Weights of a small image denoising autoencoder: encoder layers 6, decoder norm groupnorm.
Rows from block 3 of the encoder of a small image denoising autoencoder, named by matrix and row number. Rows with one number belong to one neuron. Each number is 500 + 25 x the weight over its row's rms, rounded and kept within 0 to 999. All counts start at 0. Numbers have three digits each.
After each neuron's rows are labels from the 100 images, of 14976, where the neuron reaches its highest value: "strongest on" is what is common among them; "patch colour" is the nearest of a few named colours to the mean colour under the peak. Only what is clearly more common there than usual is listed. The data: gratings and oriented noise at many angles and scales.
# fc1: MLP up (encoder.blocks.3.mlp.fc1.weight, 1536x256), inputs 86-171
# fc2: MLP down (encoder.blocks.3.mlp.fc2.weight, 256x1536, transposed), outputs 86-171

fc1.661:491518505524534576468487473495482493538506490554487492470494503508504470524500461496589476509534514474515557516467505451453496521473509575526508490484509504463512530503488464495472485505436497491516490507433483498484494498479499488495489504565475503498501464
fc2.661:490487481548485476484487454508531477478495540563490487561525530498464546530485505518477559528539526452537549497446498569476503474521480508518491504493525482483453491489516502534455470494499552493542472492504473506474494498489490505508496515521493495481501494
strongest on: sine grating; coarse; stripes at 15 degrees
patch colour: pink

fc1.78:473481526486522494478516521495550525504514555502556478519484463505523500512500452513537520486551488498504472495504492473469575502523457552485496487504518509462490476511506478501455539505475500490529480496450494515507540510515484546512498469504508486501495489
fc2.78:486449494516489496537529529501499503495501509501540456483474471500495500489504507525475467467528498547485522476518503482514518482474468538472499470501486506467496460552518461510457488490491483509540488500506452496478528534489505526493504514522506479492460502
strongest on: very fine; dashes; stripes at 45 degrees
patch colour: brown

fc1.666:477508497504506518502492533476519508530493544497505498506504462472507479529535482514519472476502489497501473507524474521461549497532499546499494454537544493482477490471477527444470534497500506473512520501466476500490502495508441486551479496557546531504483457
fc2.666:491504500491531524498521491471528519508472533455520466431501462509494506531488517513510468526554464459511464506514511533440525513492491481515520456496544518485456498506467506510483470508531507481551531521520512483542549455514502464524490521516497497494456447
strongest on: dashes; very coarse
patch colour: black; brown

fc1.726:455495478514501502514473526504489494530531565571511486520512508516513482488517475524517519506547498501510543497502492486468518508505533532566490481495515525509494534500476512478493483506496484521527500488461505486511493502480512477511456525508514489486517497
fc2.726:477509484484504469513479441522475499502501549539527495436515452495521499473496498560498551499516493479494560496474501520540494510505551527519467508496522509481515531503549517523480504504501465502451449507491568485499439484510512490489484504470504483482545492
strongest on: very fine; stripes at 0 degrees; dashes
patch colour: brown

fc1.172:479512530529521510501590513556501534485515530511485510482466525491469487524496469473523548483512469541540415494511512497439542506506506522482491515506511494500479466476458501500471537511450506493530512519466478487499548492514479502501487498482532486509511510
fc2.172:530496501506465460508530503531469529469497495494461515531529513501457511500486515481452577481432506575504515497492499521447481496482516479445469507502448466503514457498513494548530485511490509512535500504511499458505458459506524499474499489511551488520507510
strongest on: stripes at 105 degrees; very fine; dashes
patch colour: brown

fc1.573:494526507448527528581491523510455521535500490501516468486499539466517489518497461462581485496492471535505512516529506488494522531464535517523485514512512514467500533486501478428528487515457481499454535536446515476523478493515463481517512505520506500506522522
fc2.573:527462501489451479513497512506510517467483523518505536542522515498508537441489521488505535539471478573483463500521518584534511494568479503527483465494466507542497414511524520536493512492557526537474490492519513485520472515522521513497497511493537481514504526
strongest on: very fine; dashes; stripes at 135 degrees
patch colour: brown

fc1.262:558499524580488496534504500521506497522500496519507494500495523502566494495469477512510518489455558549523535527470476482493501475484483487509486505521497564464540471518503469506510441511520481528489469512488443494502551530509512524486522510485471481480529467
fc2.262:472518469436503519496495515485490487505501473447495498487510511500459480513511482487438505528560452427483483476522498503516517525510505514508503528501526472507443509485500548468478520487469528490503537506489551503511468468471496472538473497553544505514474532
strongest on: very coarse; dashes; square grating
patch colour: brown

fc1.357:524488530482520539517482521497502495514514490490486499534502516477505438527488507524528469508509511446488474542470492528508539496525478516530504485533524518455511487494495519481472527514489530503497529545495476512501500525515475485519503497499522521496485490
fc2.357:492530522538531548439478483485502513520479514491491471467489471510488495497511534530505536488535519513525498522453500495469522489520497502526536459505491459486501529498465507528499504498461538492500516524524453480516515490469495496507508533489499470509508454
strongest on: dashes
patch colour: brown

fc1.513:493503506514543519521472531542514470492482541522497491457500486508499529514439461471523510501552485484514478531495496482510558495512510567514484487497515501473504485508485515470489514481449496468543501469441485526511564515535490505513537468486512489479530461
fc2.513:493529494522528443496440494524532506507498517515522484452482490502530540475472500463492467479522470488543471518528503511526509481499468479517478500502520512508512489494513486509440515485519462508487469506492547532514542515512515511489507508475495489451528496
strongest on: dashes; stripes at 15 degrees; very fine
patch colour: brown

fc1.338:502512500428542566489491472502479502488517473514455487496496515490492468536519464522550529506509499518503537504474499469469510511485518519486478505517509478457485570500492496483490499507437515490475495495443497483484489516523502508493505531567474529502506500
fc2.338:513467484461466482499517461516449486449483488516472501555479528503502530497493524539449596465490511550502528503466512553476497473525483491490498525489465471495499508490530509530465509504453543511521464493528484489487422514510502534509510536491497481504528501
strongest on: square grating; coarse; stripes at 135 degrees
patch colour: pink

fc1.359:458484512518524533495497542505522488490505528501478522505504447451458484523498469528513501497494524532524498496520501571500581523544507493508492484554529536483458492488496520490468561480509501507513495455463484495451566505493465509484490512545529519508488506
fc2.359:544475526481441477491513457518518460471497488517507486476506526476466485456483522509488505519554485503539485492474514471456472472483493484505464509468508457503465489559505509557481492527533517482581482527530492500514484486472528490503534513477483475508505487
strongest on: dashes; very coarse
patch colour: black